config.yaml
model: "contrastive image-text model"
dataset: "close-ups of made-up surfaces with and without defects"
train_examples: 101725
image_size: 48
crop_scale_min: 0.8
horizontal_flip: true
translate: 0.06
tokenizer: "char"
vocab_size: 26
loss: "sigmoid"
embed_dim: 128
encoder_arch: "regnet"
encoder_norm: "batchnorm"
encoder_activation: "silu"
encoder_channel_attention: "eca"
encoder_depths: [4, 4, 4, 4]
encoder_kernel_size: 3
encoder_stem: "single"
encoder_widths: [64, 112, 192, 336]
text_encoder_causal: true
text_encoder_width: 320
text_encoder_layers: 7
text_encoder_norm: "layernorm"
text_encoder_norm_position: "pre"
text_encoder_activation: "gelu"
text_encoder_mlp_ratio: 4
text_encoder_head_dim: 32
text_encoder_fused_qkv: true
text_encoder_bias: "none"
text_encoder_qk_norm: false
text_encoder_parallel_block: true
text_encoder_dropout: 0.05
text_encoder_inner_norm: false
text_encoder_positions: "learned"
init: "kaiming_normal"
residual_init: "none"
optimizer: "adamw"
lr: 0.00084
beta1: 0.9
beta2: 0.999
eps: 1e-08
steps: 7500
batch_size: 256
epochs: 18.9
lr_schedule: "cosine"
final_lr_fraction: 0.01
warmup_steps: 370
weight_decay: 0.3
Rows from block 13 of the image encoder, named by matrix and row number. Each number is 500 + 50 x the weight over the matrix's rms, rounded and kept within 0 to 999. All counts start at 0. Numbers have three digits each.
# convs2: expand pointwise conv (encoder.blocks.13.convs.2.weight, 336x336x1x1), inputs 0-167
convs2.46:453427463481456505486475596524566461483495550544498526491494539529494528443539517471503516499484569616566496485575494461489515504460450557522495563563422622543564478455514486489438539451467505458534496467486525485488433464458536511565372479533582576495481495416508497547407479504473585435484468517504453455523519488524511534505553467520505425537525508536426556527466449483493366461487495425506477535539488509525519512395475503446495551467533509466499498547487493485566494473479464469458455538489497505472
convs2.47:477509494523461570513519522530505535530598513423524494495403465400542450585477442558545448488598470462447507550499508511464558499541433497547435558482505535506409477580498524526481506479466485468360524454517462490487439551545487548422444374464475535493497526503536527413577544519438449429515598450508586515501421497493431431494554423362373583500565423473475542543528443498475515496506502500488371579545497506558490481486500496460578529588443461468487543460502574488547514594487535573545526466541451476440
convs2.48:480414540552472544416540535491401505497493510651437508525578574518523383430492437542485510556545430489525461506503436551425510540406513459435462507506453501537512551449465474515434468402487463402540439454481542467513492534479486562486529514488530493566460554506489464512472474513510623522453536487583583562502477542504449446427579556565511499421578503532514398615483391607430543562483356562532467441518502549486451513572497454533410533493347549457520464483417530577467476481520469504412468576542495485580
convs2.49:482467468528451523435527454484535498523567593602492589490489502396469484370517440491499487547551434504552557582534403533473527390444474542313427536432511573503624560564471504471506426481469460501535503513449460541451546529482466475479544506507492460445440426558500399556474471430542481436545451520520515460469473515520478512498565404482535448433515445499476492492513493467435500468476535572497462519619491478473409527461475454407465498492460442540532577429384486616475465432454514477428517536429485538472
convs2.50:506491477509515542506463501375498477495483526464503421535548553542454513529397470488441537548408481478578427488452524533498444522457522543484451376351542388454473526436522489417548565527512478520614563571478471510613474512526439494487546516445412459513520382469367487419421530484527512545539506567499382500531424470473470503531486483512569519416510559431458531490492452533457439536485460477462438446466465622447574436538513569524409564437462428445476472512598517432533500488475501541516434482530461521501
convs2.51:516474462523531431434491517472432459508466429414618543411448593503445540541461531537503449563445469390490525484506404424576504499495574453493507480499435473484499464533530426535541546514561453449595474498492475476484471500447454526454433468477452566469519393530512475519495568553546442380619512624544524457496517527501451513572436525577543526490503491603504473495431536535512490461487530530432462549458532521535560494510509499531517444470500492480403539474468519425515547392474508511528472388467529542541
convs2.52:501500507518436525571516414477505527488452528473511463544514485524437513531409500539533476554560494455505460431513573418495528566477454493558522490520526487494492501441517529475496566523482510473507475511574489431576468503475552494573521542592475468531572607537431515483472525566470523432431587429420527497411505483480524463529476475507606572538521615445522588485561451566452528460366496583509541475481463538578415472506515561483480521525516520589491509498605551482466417530510457450537440472504447449417
convs2.53:499498477466555403481392492531515497549517528426494556496462538454457432492510453420550518541482528467581470509522441440525511544514489534471529262322455310388415469536594470468496485431394567577504454582555556577495480471459466525428544484444511497488526483510500519488523523527512491465452451539458486481435446474467526450505510509476524493476457486488496547431548561452507468568472505544462505468522561399571515495494521483342455537453430610429495489559419508452517503501574445425466432500539435546359
convs2.54:517488559471462472567499589454415485485517483495579421512442441430507486544474582442462358497498491431435608475496545526523565563439511550491545507510613473558465569594586511443492605512552541538507421516562494468533417507489460508495526547525509507463540538462480518468576524507535419500440538508406503489482389452496484484437497479556552546472575530438445525487534546418574474529483483491419433517571508410427513415488411494609457391488523529497527485594544461493580410550456536514551520497517517561526
convs2.55:543483540531503422551518494516496590598436517508616519470438629483430532522511501519566553479351475457528452478510409463512466520515530487561568363352441383422371572513466477523490519505497478542428493564496534486478466503495504438509506481489474493490567441537443483427442542407541534424470452494436457490600473465510498485472401490517547446507521511479493467487482589448599437479561496522503487442489449505461499456563504423491515495516517564519433481503501467388552554465556459449445575349405534477527
convs2.56:467524523395490492496522491482552560427477512488456495525477456574433495574476578490446534492497400453500595503487600461524543472473530455467458555543432543596593547541446436466525428509557439575486479500521603576462527571545607488503578440470500530437488572575511443528447451442451496478536503489510381444524443564482507334524491437522565534470468565549497390503530484506482575552472509505464500552466668502484514445515449461429531563474492528531439471451422475495487544489480449568635481513477567415504
convs2.57:533457545502486564491518502435558473521426591466358504615518467557470537492489441518472550540488527495608466513519519471451493403509437511498490490568477591529521446426458528527435510551575437489328480520478549513542462476540541472519506551549548485497524517482532519527486525466492516588482503470475440461447518534554487419533548491585488489492527547495524481553458453557464493464508419475473562542491515482484492437467476449567505555481576452514535528475554485440448424527526529436526416521486427478462
convs2.58:424573518519421437413546581594531575542486567460449546464400498520487520429492483442508436405449466551622427464481482513484514533464506581426426539495464515473504415504447500482493442497519492554501548492434479536413558535461559462388540575517476439557490458449473475471438476552504533481505443570383552472555527511552458423529522541574330474475503349507475447494527559452415459520497456530458451481474419519545451590457418438501431418480580465521453537433520573497522440591569389486560452433472536465555
convs2.59:578418421547519500503551531504527496554467506525492539489451474498491449520440518489516472400352446440494479460498434451500568493495512516479437471424552643446591609474481431494525458564412519456526387487454444533541467545526501427484450524515544539464512602516564442549477581501461553514434521457471543456566504444513506506599496517481511460533510518507555449529450497492489468442494486489559471498550458502455501520552468527472488547410540544497514453488456547504487409598503440466482473460519494451401
convs2.60:390492459491509443428460390407441473484423479424534551565555520544395497544463524532633494523499558541550544430448487575444534445446486484456488450443572537430591532533494476451521482557533506483544559545435497529474456488468441483460471494536609512403482440450481444434536580540452482413456540523432494537441552553516511479496503529495457530516510436506478482518597481485479516534521460534450451448535452544477537442445430498477568517504436482560516565475500519478479514546552471500495606490518495531487
convs2.61:484503532439473505572514524410477526564503537484471526469468557430438416607504535522531544542553492531545437508516488510484511519497483502397428460432531600468523493476410538540564570561509426505513521418460588406419505403451395419498528559541501528536507561477474452484459491487431427457423467487513460494418488452506430482449521470506423486549561414474521554549638510532454541540412449508485469445519555450476346504483574505541549453439506564524560474527561515466486513563499585483514493485518538526495
convs2.62:517530566503575635518446484432537527481484502523500492437487553426500560507526551489586540537540479411527475500509524516425481517520494483607539490384464454398483444474564574477486478471397469406540454520545556450512491516483490544499432487528428454498526471525453500513463440520449507574457500406486498454450493534485491553440422519475506538474540525465544559527558494451471556515364472536484539463513521430588458531550623526462474560568547518486445473535494501428527474461393443559521502449511509471503
convs2.63:568492496480455512484527449517575469560479461451570460427411615532405503522502446515525505515460506517519556486501434367596520469519494495550549433449477421397383441558541492494535547545402532432436448499477494470476507532480525530591436561490544472506519503553556489487559563458480488596528495484517475403611446499447557570555467541562519489582481413457455485432499508497568568462544581509506500451516543573534446521557526520507510585506452488467458554539558382556562523430498514493452483523490496488473
convs2.64:485494569511490417444509562551537621450518518454451490501462467522428528447492493452497423521384594496507622487478579529459456415530568507439500472481446511543579573574498504494524495459522445537542518524588480473487531554503395502510453548484517554515456566567453451476495503547506501474487515510503541511556522538514555445556530474477562434471424466508506476431573553549508509551521483495533491523465544509390522385473410513510504515506497474470546475457473481452605608513506422514639459523591413496473
convs2.65:483528589506528463456517551517466515518634511559439482585553495466611643397457445464454547572578523478507544521500502507416505605538422509511472455578582466524441488438521439432388496571534457489472474422517460416491590521597456450504532499530544440542480535584547559457470499516536434469382509496509490553450529469499380448554450448507417558578525466501549538560626416527464537469551504497520547480538546495533437514482564416492518437498592451480419491477469525466400448502467529539551462513445508443461
convs2.66:589534595631504494508536545495437467468422462502439506497521488508511580515569479455543531466522524471511536503516498505509533472487472470537516441485463495482504439441555460476553511518466477436433578529428562522493485477496560542468500508488480538479493540528487611546530392361346542505461536529464573555558476515402507570495483540514399504515491509444519510485502529504538496450470542516547536524428445498580443564526495478527494487454509514453434541482581459547446439504493466551525449564569430503402
convs2.67:490469496429493422426506457513497598475523518551553533521534590492536518588488521468521484459494473478521543554409494530471432545525504443568475426394485430393484531598386516487416522441546497483480481485480393481466477492514508486493489463539411544517492393518475477471506458506527510555516526486474502522484400508437503503527505562429419480415491457414533470575481487539440467537609461477503459497559512484505498511492508398530480422514541496519484564509587586466560487495503443572425566443504507587500
convs2.68:478456455462592421552570557480512533465471552576565585461507574568508522514551540539472460510572433568524461563560460468533388533490545470458498407370466460505455487530475594556448493601481548445487467468410492403613500532513433509480542448560535490538519480494546508532459462537437535442444490585476510498537604467466537478503479407517364530523519534458487508500538460475493438445486514530477384507430519452481464547494526522449533402417437541426562521526496463532532512528488473430501501527529576541425
convs2.69:525505469432506523434492533439493402590501540478482485452470609516467545542444572531484487458449538494461426444436437518400487509551553386538587501576479520616464483469464483530561445517496536547471422506582433375489440501493558536507567433471556516472484566360449555559392507500456555547523509548477462516485514500449580538540453500511493569507468547534574572521498484516444460475464502463466452477455459484518524560429457381504498527455546528534397522447509433490413394505544514502552515477491529427604
convs2.70:497538521535455536507495505430595481511543441578501495642525454516548523410400466509534471443471583481475470458560453460496488557424501533563396362500470556497514516504504456359405504487473417520515555456455418475528405420435528476410594529567553473499458490516538552597459554508495448491540534613553508437544499475516430490593552533488477592491515567424519547518526457506554479526486467506594499509445502563549499591452531504483513582456492528491416527507507578615516526462610501509463421565518456523395
convs2.71:501477366500457498507463441491461489474507549503504574535502435591552506437506475472486436500444562364587548489453601654517421529489484493432469611537509564423601569539542534521531507458507493451494531566537432404517503484530522481566408633515400502420438483551517458466544481531483471458432504438510554451534529604504491497561484428391622460530452498552375630440455538439500487435484479515442488481487517506482583484558467442438578575483446531513598556479512544444493487474511550558471544552492508500493
convs2.72:478529499472606468525373461537507495388496429540560516554517524591544552504536587514470496481491462436498494415506565371521469479476480459430482408456391428481426542514531419465480514532469513499540529573430557461545468521481546567496506544537491480460540502535487392481435431488514494602522458621503425406518460556574507571509475501467533526499555456588497523522453580482491460531468507582416491542481467459509487484530522547462424417508583480531498486557512538564490500496597487464509452411493458490538
convs2.73:548486453521392471555450503544480440603516422524479604547490486494534459567507495499497547481565466397546517542461428500474531562438507537429510472341502465484439495437464520565481488550496513514470486591461525547388546529463544420445511418502492484415492480471501480541414474475544434494557556430536503441384436436446412527462495531458415530508565386469590522481623427474465480386605534542499476544556433439505484597444446472498547544481444485547540506498478548554490412548481553459503486538546451539400
convs2.74:453480510473562483504486487529486499502551435501525536563536514521506483506543618616473480531490524479402589499492468455506418438524503496494529492519410570482444451492571536527532547550541480558444511443461512463459558530495531510523527445575574482541410562547509493430471460495525405546457466526461634526479449561563481434506414508500452475447392449522488492536455493545503521535478399532449486392532486527428498596475541463498516373569497479557539471533588476494509588522444539574538454528511521530486
convs2.75:471562572505566523556463543529552489570490570548378469582595467509512484506582533559420466542508453460515538556523556439564486665497481559434517516493465429446490502591424469546488449476567427530497514494412440563442541511505506515440544449512456450501483392527515483461496462650496451496516455556464459485524446475469459443436468488454448503465601416536556532479517534488478542573542483557442531485581484563511508523579458468525458427503482466528507444478464591481527560476608586488464473556463513480523
convs2.76:463540505494504541532480538512501501425405410517563519536450537488458533522590491585467486499524504504526538492525424477505442409418517452489468442464510522429456468559523596529481558485434485497445477492520512423492534450452475521480507531525505506485416540495562533534541511460475500547483535484448359413593467527573404531497544550449482537543475493528558505492533394586502536478428542459492432420527506448534518508506515433428467443543508601501575415518528495392527584468395508430489531579530467530461
convs2.77:515446543494491433508497471488550469573591452394497470528471548460486410479498579494473505474504569539577478461426484605481531462515478496478530540571489533603502499537476538504512472497527497495496564461587476518508518417446490439511429443425476483486539505509444548481456547373579507509519431469515513512381508535521525444515571505494485506450598482522560510446575422527448420532480493433417523477448480496562425464580496477479484537538524504531534474408404553434479503451485577593466455451649523513529
convs2.78:533547558502559458487502511482491553507537483489455446483575495531502442511492512459539546516424521501612526455491514472448505495520474488416383498515573499523572451511460566513516539516545454475513586528496479535434512418439501456479496493410426533514489523495455490509441590600622533462493570585523432553482549498481374550466526546518329522521584527387471622475517570462432506464526502535483514566517470457504459558534480496583512408499577457435519514373452455547449460516569644419441562481619485508577
convs2.79:458571471433525480574405488489426454503517532438435549546556443494571527580542538500534538499467579508473529456420577503489499472586510446514555502583613526623622431432500542433462561469412541498557583523526503542600441473504472508547544511562516581497413482532590488477545588575540470534426521525588463457456582489541536467532519467482681546455381536483481397452482441502466589502489481493492479531508446479587518458469437622477514501516565473554488458570521419473506490505502519533493465503516520503535
convs2.80:455517392501528539490556524488489581443509567526537552554442557469468445537494554543634507623548455501559474494477441533437539530525546492476566347413499461396431526491456506475473487489444506573520589573493544541478507487481562531532429521471433418539476483566483464459512444528550553502508444512492446489482440566506501510529476521547500545525516496604534411540450505446502522487513489464477537450555470590475516477514546469419402564658475570525613586539481608548536489590560463528492415521521523612493
convs2.81:550458511576418578495543515513481502517589511541546470478472493546500546469469450518541496480549501423515449481529464552528547463565497492549483509480550467474463519494448522462485523516450550438508447490614479527513546488521460506583502525474521534526552530476480615510528514420541479462514509430543489537458484546497462522508444537588439412449521455443573514540638440484447532486447477529571558467460548451487491529508565467516498578538541489534431565460517481448485463474468480506442520496503455498442